Weights of a small image captioner: 32-pixel images.
Rows from block 3 of the text decoder of a small image captioner, named by matrix and row number. Rows with one number belong to one neuron. Each number is 200 + 20 x the weight over its row's rms, rounded and kept within 0 to 999. All counts start at 0.
After each neuron's rows are labels from the 100 texts, of 14848, where the neuron reaches its highest value: "fires on" is the input token at the peak. Only what is clearly more common there than usual is listed. The data: small renderings of single solids in any pose.
# fc1: MLP up (decoder.blocks.3.mlp.fc1.weight, 512x128), inputs 0-127
# fc2: MLP down (decoder.blocks.3.mlp.fc2.weight, 128x512, transposed), outputs 0-127

fc1.118,184,181,159,208,165,161,190,208,222,215,176,219,212,224,219,180,182,177,221,181,218,214,213,214,193,184,212,184,199,193,200,158,221,214,209,212,189,207,174,198,222,162,217,251,202,225,188,221,207,173,181,229,190,231,203,166,178,218,210,206,188,227,206,191,228,192,190,226,224,192,200,198,186,161,188,186,218,185,248,189,182,209,222,196,210,165,163,206,169,203,205,191,170,187,187,184,208,209,190,226,203,224,225,174,190,197,192,201,208,194,204,202,186,199,218,199,207,208,163,217,231,214,162,173,216,237,200,201
fc2.118,185,210,218,197,206,215,201,169,196,220,159,211,196,222,197,200,210,206,217,233,226,220,230,163,212,200,204,192,205,183,195,204,206,184,231,188,202,187,188,157,224,222,186,200,219,217,178,229,193,206,200,185,214,217,181,214,186,232,183,197,198,238,204,199,170,200,177,175,219,183,163,192,201,187,196,209,169,218,227,169,162,214,213,212,225,218,219,187,195,207,220,205,215,210,200,215,222,240,208,188,215,219,234,218,212,233,217,205,213,193,197,238,210,178,231,225,222,199,236,231,182,205,250,193,241,223,202,180
fires on: "blotchy"; "striped"; "plain"; "checkered"

fc1.0,231,190,232,189,178,203,143,226,215,152,204,167,206,199,229,203,199,227,192,176,188,194,202,209,191,179,189,194,183,181,190,213,177,183,190,196,192,204,206,193,178,174,238,193,179,179,195,226,178,207,213,187,190,184,196,165,202,214,192,194,210,221,194,189,177,159,220,197,225,182,181,214,181,211,157,203,201,221,210,193,192,204,224,208,183,180,189,173,178,212,201,218,200,256,228,188,195,234,206,191,218,178,202,218,148,176,219,205,178,180,178,208,224,184,227,166,183,205,217,214,214,180,234,200,197,209,228,191
fc2.0,174,205,164,213,197,151,190,213,214,234,162,216,198,196,180,205,191,178,197,211,195,227,184,178,184,245,189,192,195,180,238,180,214,194,236,224,185,175,206,204,205,221,178,167,211,191,233,157,184,175,174,214,190,225,228,192,182,182,208,226,152,231,202,211,207,228,223,231,193,188,173,217,193,185,196,183,166,233,189,195,233,201,206,213,201,240,205,201,221,206,199,200,166,197,231,182,192,206,184,207,218,210,188,178,203,195,208,205,218,233,207,210,190,204,160,226,219,198,192,188,198,210,213,195,210,176,215,200
fires on: "a"; "glossy"; "matte"

fc1.312,213,176,203,214,192,170,185,180,186,212,200,212,225,210,186,228,237,200,181,196,203,199,172,199,162,171,196,205,222,196,198,216,159,228,218,200,232,185,162,180,222,208,208,210,184,187,214,210,179,142,211,193,192,187,178,192,224,194,219,182,176,204,209,178,221,177,215,225,214,200,233,216,220,183,232,224,178,219,215,176,189,255,200,199,192,203,200,213,176,207,231,161,211,172,228,197,220,182,169,199,182,212,203,229,212,192,176,194,216,186,216,209,202,218,218,212,187,194,173,207,260,215,196,197,203,222,198,192
fc2.312,176,202,186,187,229,203,211,163,185,177,214,225,186,220,196,187,172,217,226,190,203,213,236,196,212,153,216,195,215,214,202,182,222,206,167,214,156,170,175,203,226,208,235,188,162,194,187,179,180,200,187,194,174,206,204,215,197,175,194,218,164,217,200,196,161,218,194,232,209,212,241,182,200,164,216,198,193,187,205,219,214,174,199,183,206,183,167,194,206,218,156,187,186,193,221,211,217,218,220,222,205,169,226,229,193,176,208,220,207,211,206,176,180,163,179,179,189,172,191,183,194,174,172,207,220,206,215,209
fires on: "blotchy"; "checkered"; "plain"; "dotted"

fc1.260,199,188,156,186,184,195,200,188,234,167,222,192,213,227,152,183,205,195,158,217,207,218,184,235,212,211,235,169,162,223,220,182,191,202,172,164,197,174,179,190,182,196,202,162,229,216,229,191,217,203,183,201,198,157,204,185,202,227,239,172,170,200,233,227,209,197,172,198,188,190,223,195,159,206,193,197,219,189,199,199,222,218,173,186,194,213,204,224,177,207,193,225,201,209,195,210,155,233,192,209,222,203,187,190,201,198,184,202,189,203,197,188,203,209,184,210,169,195,191,163,197,181,223,210,216,181,223,207
fc2.260,225,179,234,180,227,196,207,210,171,202,190,196,187,183,204,190,210,192,215,159,219,200,212,186,160,207,184,246,231,174,186,213,226,220,209,198,194,205,191,179,194,190,218,220,173,185,164,185,166,209,218,174,212,169,203,196,213,179,200,200,197,191,175,165,180,182,203,210,229,235,172,159,219,206,195,205,138,191,211,188,180,198,194,190,231,187,219,202,200,225,182,185,225,189,212,202,235,208,223,198,187,216,200,187,191,173,194,175,171,216,200,195,210,198,205,209,244,196,204,167,194,226,201,190,188,189,165,159
fires on: "metallic"; "pink"; "red"; "orange"

fc1.397,206,224,202,231,221,175,212,220,189,209,187,181,221,215,210,170,198,179,185,204,194,242,187,170,174,198,181,218,189,224,191,224,194,196,189,207,214,184,207,211,167,245,190,214,190,231,217,210,184,191,181,213,200,169,202,223,174,198,213,233,224,202,224,234,226,188,181,197,196,215,207,186,165,223,219,221,215,211,252,191,166,187,209,183,171,223,190,191,168,200,219,204,202,235,180,164,172,163,216,203,218,197,203,198,207,217,200,191,234,199,176,215,202,197,227,198,250,192,212,183,227,197,179,185,221,222,208,172
fc2.397,217,185,183,176,209,184,178,190,201,227,202,195,224,208,182,194,190,171,240,205,228,151,186,230,197,208,214,166,197,198,194,175,208,179,179,187,187,189,206,203,188,185,195,225,185,214,206,211,208,213,188,181,211,179,203,199,209,208,221,227,219,232,195,151,195,229,210,208,241,211,226,200,181,184,200,219,197,204,196,217,219,207,202,170,199,218,246,241,192,191,206,201,195,184,185,225,200,182,177,166,228,171,178,194,210,224,197,179,186,213,174,237,223,191,211,238,213,142,243,200,208,217,174,202,203,197,171,190
fires on: "purple"; "brown"; "blue"; "teal"

fc1.428,167,197,194,217,217,187,228,173,191,199,212,216,201,205,206,180,173,181,213,179,183,211,181,183,232,204,181,204,200,224,193,217,207,181,203,206,235,219,198,218,196,189,194,178,220,159,196,179,179,180,205,161,197,206,190,259,202,164,206,206,158,201,193,161,251,199,215,200,150,204,198,223,227,195,197,218,193,179,173,208,187,202,215,186,208,189,173,191,163,191,204,202,215,197,225,232,233,190,204,172,222,199,204,175,216,219,196,221,220,203,217,185,230,178,214,182,183,191,187,172,219,175,168,213,196,171,168,196
fc2.428,194,191,215,186,195,185,203,177,217,204,227,205,236,203,209,176,217,199,177,214,212,196,162,235,202,208,210,196,207,200,219,215,202,217,154,194,167,171,203,187,201,198,225,234,169,253,218,190,217,215,223,218,209,200,183,189,201,229,200,173,191,189,220,182,212,219,178,177,191,193,191,219,192,191,169,172,170,211,218,195,193,186,219,188,181,231,226,216,199,190,204,235,194,211,178,184,188,209,200,189,189,226,228,182,217,208,228,164,184,210,186,248,186,258,222,215,202,220,182,207,198,196,238,170,231,207,210,177
fires on: "metallic"; "glossy"; "grey"; "white"

fc1.136,186,234,217,206,190,196,233,226,188,225,172,212,200,199,205,212,133,199,194,211,185,208,155,223,216,199,212,206,198,217,191,172,204,213,219,209,198,213,206,205,177,213,191,176,218,201,197,184,182,232,225,179,198,208,195,202,225,209,224,198,186,183,215,194,230,201,161,185,189,192,165,233,186,207,173,200,219,197,209,279,198,235,224,171,218,224,229,213,175,233,217,198,189,232,223,180,201,193,221,200,175,198,172,176,203,176,212,163,185,192,213,230,196,199,179,197,197,196,184,214,210,202,213,213,188,186,188,192
fc2.136,185,210,165,198,214,186,164,213,186,238,207,184,183,205,237,227,225,196,190,240,217,211,222,161,179,190,227,192,208,204,189,219,188,221,173,212,179,164,212,231,208,219,172,182,201,174,187,235,180,187,197,231,214,211,181,233,193,199,223,200,210,181,159,235,181,202,194,213,189,214,205,206,196,199,160,225,189,187,230,191,201,168,218,227,235,205,193,174,203,189,218,212,209,207,201,237,179,220,175,226,204,178,228,201,210,202,199,190,243,169,206,179,216,198,203,204,159,200,197,188,174,191,220,222,194,198,199,184
fires on: "a"

fc1.510,239,205,194,160,202,203,216,201,178,176,204,183,215,198,195,235,205,226,211,225,185,210,174,152,230,193,216,211,189,192,183,184,218,179,224,195,201,190,199,208,235,199,221,180,216,233,184,190,202,196,216,187,221,123,212,199,215,197,185,229,178,191,196,201,197,197,236,198,187,177,175,178,217,211,228,243,204,192,204,196,186,196,191,200,172,228,179,172,208,202,220,176,197,196,194,201,188,178,200,204,227,189,171,193,182,214,195,220,232,189,178,205,186,174,199,203,198,176,172,193,240,211,238,227,210,218,218,239
fc2.510,237,197,201,214,222,181,174,206,216,208,173,212,198,209,182,173,194,171,185,194,203,204,190,220,206,185,203,182,207,232,195,218,217,231,199,189,209,192,218,180,200,218,205,267,170,190,214,179,204,207,238,250,181,219,161,202,195,179,213,183,196,207,206,184,173,200,205,203,201,203,218,198,164,198,181,206,183,214,233,220,202,216,212,173,222,158,190,198,185,208,173,239,214,206,167,188,229,208,183,212,174,181,215,187,242,228,192,179,216,212,199,197,201,216,182,227,170,255,202,227,193,203,194,199,193,207,171,214
fires on: "a"

fc1.25,219,242,176,225,202,181,217,193,205,188,182,180,186,165,228,190,184,171,196,174,192,228,184,190,202,214,202,187,207,181,245,225,183,208,177,188,166,178,194,213,207,226,189,222,221,198,196,185,192,198,196,198,221,204,228,178,204,188,175,213,191,179,204,207,194,211,222,224,174,222,216,208,192,200,196,232,215,207,224,165,218,223,186,249,222,170,156,165,185,219,191,221,196,182,168,199,178,217,226,189,199,199,196,162,204,192,210,210,172,209,179,236,157,205,203,196,176,211,162,199,203,214,220,207,172,195,199,161
fc2.25,224,194,237,230,175,167,160,215,194,203,214,239,223,209,188,208,220,249,197,198,175,214,202,196,207,217,182,220,207,222,216,173,168,201,234,222,197,206,200,210,176,187,204,221,244,209,164,209,228,233,203,195,181,209,183,237,145,235,216,185,227,202,178,220,194,210,201,190,193,218,233,204,200,199,214,209,211,209,209,204,194,207,209,202,204,216,234,220,204,208,220,211,227,202,210,185,193,222,181,212,209,206,182,190,186,204,179,211,185,204,187,161,199,246,221,213,241,188,245,202,201,214,213,224,189,218,205,200
fires on: "purple"; "yellow"; "red"; "teal"

fc1.215,209,198,168,203,169,197,206,197,165,179,152,187,192,241,170,208,199,176,186,180,235,187,204,217,208,206,188,194,201,185,188,200,213,219,217,167,216,208,206,195,183,166,213,170,215,218,218,178,224,202,199,203,168,206,194,204,237,235,174,173,171,193,219,191,196,232,185,234,156,161,233,207,167,197,206,214,201,197,193,202,201,198,243,177,223,211,203,212,213,218,204,203,218,243,171,238,188,227,169,204,216,214,198,193,207,205,188,202,212,190,180,199,191,195,213,193,181,210,180,202,175,201,225,230,186,222,240,208
fc2.215,187,206,219,232,251,213,186,192,275,180,232,204,173,193,177,194,184,211,204,208,170,215,200,213,197,199,181,209,181,199,188,193,190,224,171,189,189,192,178,193,198,210,190,209,191,214,171,197,205,187,201,204,210,187,186,228,202,163,220,172,221,186,186,222,196,202,206,190,220,247,192,203,191,199,203,188,192,202,213,220,233,167,165,210,203,196,165,201,212,195,148,179,225,167,203,209,229,174,200,179,179,176,218,178,186,224,210,190,184,202,220,177,209,180,176,209,233,158,214,174,196,201,201,193,208,175,175,176
fires on: "metallic"; "glossy"; "matte"

fc1.83,203,187,175,231,183,222,208,192,201,206,244,201,186,214,187,182,165,194,199,205,220,245,204,177,195,229,178,196,220,223,221,194,188,220,204,195,177,211,174,172,175,197,182,223,165,185,206,169,224,189,160,191,213,201,190,173,208,229,214,201,189,170,201,199,188,202,233,171,191,202,243,212,205,211,211,232,166,209,199,208,202,233,181,207,194,186,191,190,226,219,224,209,203,206,227,223,191,239,200,169,186,207,190,206,159,208,183,181,203,218,212,218,181,228,242,199,198,198,213,179,154,234,163,211,198,201,181,191
fc2.83,240,210,220,195,227,207,224,218,213,209,191,222,226,187,196,207,199,196,216,208,205,144,173,205,206,213,194,203,175,216,258,206,219,213,189,202,191,201,192,200,198,223,212,177,222,196,174,217,195,204,235,194,175,173,218,185,203,186,198,197,192,218,178,216,229,204,170,223,194,188,159,196,226,214,216,159,182,202,182,205,175,206,216,192,217,198,196,185,227,153,174,181,231,212,203,172,223,183,190,210,215,189,203,192,225,172,198,213,160,183,225,184,189,221,184,200,213,190,194,215,193,175,191,139,194,224,175,230
fires on: "metallic"; "matte"

fc1.109,196,201,162,199,188,233,164,192,176,183,203,185,198,191,203,159,169,223,207,205,198,180,175,208,199,216,168,195,188,212,223,203,198,196,196,242,180,215,213,173,186,186,183,205,191,200,206,214,219,209,215,193,175,203,239,192,208,189,178,196,259,233,215,216,220,179,175,205,199,195,226,225,227,212,189,215,217,223,194,197,189,210,206,200,180,236,215,182,201,179,253,223,207,211,220,224,226,215,227,199,172,174,179,206,208,216,212,197,183,233,164,186,223,198,214,231,194,181,180,225,176,169,227,209,194,165,183,207
fc2.109,209,214,223,188,176,192,189,174,195,254,220,185,188,193,196,219,201,228,161,155,241,186,173,205,198,181,209,182,205,167,212,212,166,188,200,185,198,168,210,187,215,209,194,199,193,217,200,201,174,230,213,203,208,237,183,193,206,180,210,224,195,194,144,163,179,219,163,203,216,204,216,173,208,214,197,202,204,210,222,191,194,206,202,202,221,166,207,211,171,214,196,190,207,205,210,200,208,207,186,200,206,188,201,232,230,163,178,192,227,214,205,239,230,194,221,186,213,242,225,211,182,198,185,242,189,228,181,177
fires on: "purple"; "green"; "blue"; "red"

fc1.250,168,175,201,183,181,197,239,184,211,190,196,197,222,209,213,206,221,212,146,142,171,178,192,203,216,211,223,171,192,216,187,210,200,213,197,183,222,211,186,182,161,197,221,177,168,177,195,189,222,190,171,209,181,206,205,220,197,216,232,189,182,194,211,200,201,222,210,227,162,230,196,192,156,196,176,226,212,189,202,196,206,214,207,207,230,212,229,236,184,221,169,201,250,182,229,202,213,201,200,218,203,230,182,198,199,202,226,193,200,201,186,232,193,200,194,184,162,181,213,222,173,212,226,207,175,225,215,204
fc2.250,223,195,205,203,190,186,211,218,217,205,203,156,208,187,182,175,180,183,178,173,211,217,221,217,209,179,170,222,201,197,191,192,186,178,191,169,197,200,185,207,197,212,219,186,195,195,238,196,228,203,196,211,176,181,211,225,197,221,209,201,229,209,186,222,199,197,224,222,205,251,226,217,192,206,160,204,201,184,182,184,192,200,192,201,213,239,180,182,216,207,208,215,245,231,230,224,168,221,201,186,229,195,212,165,182,188,218,222,207,240,196,163,189,211,223,218,175,194,199,177,170,239,210,246,186,209,226,240
fires on: "metallic"; "matte"

fc1.477,174,148,184,204,201,172,176,205,218,207,181,216,190,205,210,193,179,173,196,196,187,206,230,202,225,182,209,182,214,175,177,202,195,229,186,240,224,207,175,180,197,174,212,260,196,202,212,244,174,168,203,190,183,205,172,184,170,225,211,168,184,229,232,213,205,238,218,188,199,216,219,182,189,178,189,171,211,203,220,182,191,182,226,169,179,206,179,209,166,203,208,179,180,223,188,199,223,182,226,176,202,194,200,191,169,167,202,202,178,193,211,221,192,244,191,197,219,217,189,197,213,186,181,207,199,204,196,227
fc2.477,181,218,203,182,196,197,186,226,196,167,219,202,195,187,245,193,220,244,238,201,186,215,177,201,218,188,176,161,205,181,187,216,237,205,183,213,199,197,214,200,198,216,185,195,203,168,212,214,175,231,183,203,214,180,201,189,204,205,240,171,203,218,190,216,216,162,215,217,202,215,201,200,213,168,173,219,193,164,185,216,205,182,240,212,176,226,229,207,251,194,162,228,171,195,172,170,187,219,167,195,208,193,175,176,201,202,221,190,198,199,234,204,198,206,225,220,209,184,234,178,193,219,203,180,192,177,179,195
fires on: "blotchy"; "dotted"; "striped"; "checkered"

fc1.201,237,197,177,188,197,186,187,220,216,229,150,180,211,183,180,185,184,196,177,239,207,148,202,197,222,210,207,205,196,218,218,222,206,190,196,209,160,198,191,222,203,198,205,204,171,213,184,177,186,219,221,177,176,165,176,196,226,223,201,215,197,207,220,163,189,214,213,189,208,196,175,178,211,177,201,214,203,176,196,197,187,211,217,198,182,187,221,209,202,214,183,203,190,239,178,189,215,199,135,186,222,212,188,210,168,205,161,220,212,230,195,173,192,173,218,221,187,183,197,181,165,198,205,201,168,245,198,223
fc2.201,209,214,224,204,167,221,179,230,201,185,235,207,175,199,219,173,193,199,160,199,224,187,180,203,190,175,205,206,182,193,194,179,171,179,203,177,186,220,188,160,184,199,212,201,213,201,204,224,200,228,207,206,170,207,206,183,189,171,170,173,189,196,209,194,240,233,221,207,218,185,236,221,221,157,201,217,194,226,151,182,210,230,186,197,169,220,188,195,167,202,233,189,198,229,192,219,220,206,228,213,221,212,207,198,186,230,190,202,195,195,217,192,190,205,185,193,200,208,242,185,198,169,197,185,180,179,257,190
fires on: "a"; "matte"; "orange"

fc1.468,201,184,204,208,217,196,204,214,186,202,204,249,221,228,203,179,204,206,216,186,181,190,214,182,216,216,210,174,210,186,196,213,225,223,163,197,217,180,182,170,180,197,213,211,206,208,205,189,190,206,186,193,149,224,215,227,175,202,204,218,204,216,196,240,206,213,187,205,216,220,220,200,234,193,175,214,216,202,172,225,189,184,212,187,175,229,212,186,246,196,221,171,224,189,224,215,210,192,201,198,221,234,195,163,213,191,232,211,169,242,195,171,149,215,204,179,199,178,156,206,192,183,200,166,181,225,189,232
fc2.468,172,184,174,163,176,203,198,179,198,190,200,213,179,157,199,193,216,194,192,197,188,203,223,195,206,167,183,158,188,204,214,203,215,209,193,216,165,209,207,197,232,197,200,153,222,229,191,209,227,167,178,207,240,198,214,197,200,187,209,182,195,212,238,179,193,201,191,229,180,227,238,201,221,211,202,184,226,191,212,194,195,222,160,207,198,201,169,201,204,180,205,193,213,254,214,190,198,224,193,188,231,198,209,194,254,174,204,192,223,171,188,209,199,203,237,240,179,220,190,195,223,186,227,195,184,182,178,187
fires on: "blotchy"; "plain"; "striped"; "dotted"

fc1.441,185,185,158,223,225,224,230,169,196,206,209,189,182,191,199,178,182,211,197,223,206,183,189,208,214,189,197,210,204,197,152,183,166,175,171,200,169,203,214,167,184,234,202,191,203,198,204,220,218,193,227,189,215,187,214,233,201,221,195,172,179,208,188,174,174,181,182,223,222,192,233,206,192,160,197,201,197,220,176,209,207,229,204,235,200,238,220,204,232,197,216,200,154,199,187,151,215,217,182,197,212,222,224,176,185,183,208,190,184,165,184,198,189,177,202,241,193,205,225,174,201,231,205,203,225,226,202,202
fc2.441,210,227,200,174,193,164,204,200,216,211,177,202,195,214,210,205,223,231,212,195,208,225,196,186,145,208,181,200,165,218,190,224,196,190,199,197,211,205,180,233,248,177,178,199,176,189,237,221,175,178,188,210,184,205,208,191,217,207,179,201,210,198,211,182,208,218,191,219,180,185,175,195,201,201,163,203,222,212,243,224,167,209,194,205,216,220,184,207,155,212,161,177,203,171,250,234,190,167,215,194,199,209,210,238,236,188,202,195,181,217,190,181,198,170,191,180,221,230,177,201,202,194,231,216,197,176,196,203
fires on: "purple"; "red"; "orange"; "blue"

fc1.466,216,180,214,203,154,169,162,225,187,180,188,188,205,204,204,194,207,173,176,219,188,233,196,213,216,212,195,201,216,209,209,202,204,203,230,179,196,198,174,145,209,218,202,200,204,206,190,162,203,198,196,186,193,198,202,186,173,177,162,189,205,189,240,210,200,197,174,229,181,193,212,216,161,169,217,207,218,239,217,182,248,209,180,206,204,219,202,204,219,217,197,182,221,223,228,199,203,171,177,180,192,203,244,217,208,199,223,236,208,217,216,197,173,219,220,178,217,185,181,225,183,150,181,197,206,206,214,167
fc2.466,202,220,154,191,207,246,196,225,174,220,234,228,204,171,227,168,178,218,230,219,223,174,204,161,192,220,199,219,195,216,196,222,223,182,216,222,175,189,185,197,167,172,189,206,198,238,210,190,191,191,205,223,202,238,219,229,221,221,201,207,205,198,140,190,213,198,217,180,189,202,181,211,224,248,222,185,199,235,188,189,189,196,204,219,205,199,175,181,198,181,208,228,213,201,222,217,240,221,193,199,182,205,176,215,201,203,186,222,183,203,218,204,178,221,187,197,164,172,200,187,202,168,192,200,187,190,206,205
fires on: "purple"; "red"; "brown"; "orange"

fc1.203,212,195,210,203,179,193,213,206,227,196,215,195,229,189,197,214,212,213,206,184,228,145,197,193,203,212,213,218,221,199,180,213,222,217,196,195,220,174,202,225,209,229,217,210,218,198,178,187,208,212,183,175,224,205,192,196,186,171,197,191,249,205,203,213,188,194,175,204,188,200,228,203,202,191,193,174,215,216,235,209,204,248,152,194,173,207,212,223,202,212,177,179,243,225,214,254,236,167,204,200,225,208,179,233,206,222,201,202,235,215,197,213,189,171,214,229,226,197,175,156,192,211,181,214,192,192,237,208
fc2.203,206,223,205,195,201,195,228,246,211,223,215,196,226,229,198,185,190,181,210,228,199,199,184,193,160,187,204,183,219,183,186,208,194,180,176,201,217,173,188,194,211,188,202,191,166,209,161,225,225,215,175,172,199,145,210,202,192,198,220,187,207,209,212,256,182,163,209,179,173,195,190,185,211,237,216,241,203,158,184,184,222,226,211,198,220,206,169,201,226,184,185,190,168,199,196,167,194,205,195,201,178,198,212,206,181,210,201,181,178,165,169,206,216,186,199,214,220,200,249,204,169,199,198,204,198,188,206,171
fires on: "metallic"; "glossy"; "matte"

fc1.173,216,198,202,240,193,200,220,205,213,187,167,184,217,226,237,220,185,184,202,218,158,200,201,204,209,224,163,220,159,185,204,205,207,220,227,231,199,204,190,173,172,188,184,195,202,172,188,184,209,218,217,220,186,188,187,181,193,204,232,233,214,218,222,156,192,163,232,202,214,182,224,185,221,212,190,202,208,207,189,228,219,227,229,211,167,226,201,215,193,195,242,213,186,201,220,185,211,163,210,216,178,193,168,220,195,209,216,233,202,149,184,197,199,194,213,214,228,174,177,200,174,183,215,202,224,188,203,180
fc2.173,155,179,219,219,184,167,228,159,212,179,176,215,169,188,177,192,229,206,170,202,202,211,145,189,196,176,182,198,190,215,166,244,205,217,205,213,211,228,215,185,224,219,184,194,169,207,221,196,235,197,222,214,182,199,204,162,218,185,192,205,182,221,186,224,156,198,223,194,199,214,191,176,211,232,195,209,177,184,216,196,171,176,203,221,219,183,178,199,231,204,209,203,220,191,208,193,178,232,198,197,178,209,171,195,192,213,221,173,197,210,196,227,169,205,225,166,203,219,212,200,208,169,184,193,188,201,227,181
fires on: "a"

fc1.69,179,176,195,213,203,183,191,174,192,210,219,193,168,247,203,173,207,199,219,183,196,201,197,222,229,179,213,199,208,182,228,195,245,240,180,237,179,190,173,207,218,211,211,202,190,211,197,193,164,157,204,180,161,194,200,175,198,233,207,204,193,185,169,225,203,172,206,224,179,164,210,232,217,204,196,195,188,204,213,182,206,197,203,197,186,208,194,210,202,209,220,167,205,184,244,212,208,183,235,201,192,197,202,234,190,195,203,185,207,204,238,168,197,202,182,177,187,191,177,219,264,159,216,199,179,214,201,217
fc2.69,199,204,201,165,172,184,204,187,208,226,206,213,213,211,199,166,155,202,188,174,190,235,217,164,174,205,224,202,210,172,205,247,197,197,157,183,176,220,216,222,198,202,203,237,205,208,189,177,182,179,195,206,164,218,169,221,203,194,221,237,153,197,204,183,215,178,235,201,181,215,217,215,223,192,190,182,241,160,192,196,166,226,194,184,213,162,186,228,208,209,213,181,203,209,196,191,186,205,180,181,235,200,182,197,188,209,222,202,210,174,175,221,201,204,174,177,187,164,206,196,200,190,183,171,199,199,187,208
fires on: "blotchy"; "plain"; "dotted"; "checkered"

fc1.243,180,217,228,209,236,199,233,214,192,159,187,160,180,208,210,166,217,200,174,174,214,182,225,189,193,191,206,204,216,196,214,206,215,207,206,181,185,199,172,194,210,211,172,207,211,191,179,179,212,182,169,182,222,244,206,159,221,204,197,203,198,165,215,163,200,239,238,180,185,212,166,228,199,223,181,201,203,213,169,191,212,168,190,219,215,169,190,195,193,180,152,176,205,195,196,184,198,175,199,225,192,241,200,175,197,165,214,197,169,210,209,215,193,220,216,188,214,171,225,195,181,209,218,223,222,187,196,205
fc2.243,191,189,186,171,184,194,173,201,222,236,247,210,206,189,225,205,228,208,215,168,235,191,215,197,195,168,212,210,194,207,218,191,216,189,225,194,224,204,216,197,199,185,205,217,189,200,208,198,202,223,181,211,197,248,212,174,169,174,201,221,201,217,219,187,196,194,209,217,198,206,195,204,237,214,202,176,207,194,230,195,204,200,162,195,210,181,201,208,185,234,164,238,230,187,201,220,211,217,169,249,166,199,194,230,231,233,189,216,213,239,212,195,187,200,201,213,190,218,151,215,202,216,203,212,170,241,198,167
fires on: "metallic"; "matte"

fc1.65,226,171,160,221,224,218,246,217,213,187,214,193,226,165,204,205,208,177,203,223,189,215,221,219,200,204,208,199,204,227,183,195,185,170,241,233,237,205,211,138,236,204,197,190,210,234,233,200,157,199,182,195,212,188,185,220,189,222,169,177,236,234,177,173,177,167,220,207,207,206,182,170,180,222,202,221,189,217,205,214,207,227,186,180,223,210,195,198,182,207,181,185,225,217,218,194,187,224,198,211,192,194,215,225,224,184,205,210,216,188,201,186,177,190,185,214,181,204,206,178,224,196,219,207,199,187,213,183
fc2.65,234,241,201,207,182,210,197,191,180,199,208,193,182,180,179,210,174,208,224,140,213,192,203,202,230,197,191,179,188,187,180,221,216,211,185,163,181,204,212,190,209,187,213,155,194,159,192,218,213,210,199,179,219,203,204,212,216,197,177,216,179,142,178,188,212,179,177,202,209,211,221,206,198,228,200,218,217,159,211,207,188,183,217,149,194,177,230,204,212,196,206,203,188,173,221,191,214,217,216,178,184,233,229,198,158,217,205,200,192,216,168,220,218,174,194,188,180,230,203,228,214,186,179,214,184,178,217,219
fires on: "purple"; "red"; "green"; "teal"

fc1.391,183,191,186,173,194,211,208,177,202,208,202,185,226,214,207,204,192,218,211,157,178,209,200,162,183,189,238,192,183,228,199,195,232,207,205,244,206,191,180,191,175,190,197,215,196,199,228,192,212,166,172,187,208,205,207,189,183,190,232,201,198,191,209,175,231,182,184,183,200,200,189,184,198,198,215,204,197,215,225,195,162,185,173,199,199,237,204,223,202,167,189,144,234,204,180,159,234,189,171,233,210,215,204,195,198,201,235,212,219,191,233,213,205,168,175,236,230,185,197,181,211,174,199,158,224,207,224,213
fc2.391,175,178,198,231,195,219,155,206,198,217,215,220,225,202,218,196,190,178,198,178,204,204,179,185,208,182,205,213,201,221,194,188,184,206,246,190,222,219,211,209,218,154,199,207,254,218,200,219,174,229,174,208,205,154,188,187,226,195,204,202,182,225,199,219,191,178,248,195,243,198,181,195,178,183,201,201,179,208,203,199,193,228,191,211,226,207,206,204,207,208,221,233,193,208,223,159,206,234,163,211,207,180,200,211,241,210,184,198,164,228,200,181,179,190,202,164,185,168,210,180,194,180,218,192,170,209,186,195
fires on: "star"; "hexagonal"; "blue"; "purple"

fc1.424,208,197,209,182,207,224,219,226,188,203,197,194,189,228,210,209,176,211,197,204,251,169,194,216,232,207,184,177,214,198,200,167,250,180,216,187,176,166,166,221,183,201,192,199,198,157,187,214,198,206,209,202,220,186,180,224,212,193,194,226,218,235,183,170,209,183,213,240,216,242,184,210,223,215,196,168,170,213,197,211,218,222,214,183,224,196,219,200,181,203,209,212,206,246,156,182,190,198,204,212,225,211,191,214,203,213,185,194,228,201,187,191,244,188,186,206,239,197,222,220,222,197,159,179,183,212,183,191
fc2.424,214,207,193,206,202,187,182,183,144,189,183,186,215,184,194,170,223,211,178,214,165,216,197,186,211,200,222,213,159,226,185,193,187,201,205,170,187,219,185,215,215,168,198,214,219,236,222,227,190,221,198,198,197,210,179,200,205,221,201,236,191,214,206,173,217,160,182,196,176,212,216,190,198,237,179,236,230,201,196,218,218,209,203,169,204,210,178,181,172,219,194,188,228,160,212,209,181,190,239,216,198,196,193,218,209,227,187,217,219,226,204,163,205,198,231,222,196,180,213,202,189,131,216,212,207,214,220,208
fires on: "a"; "red"; "teal"; "green"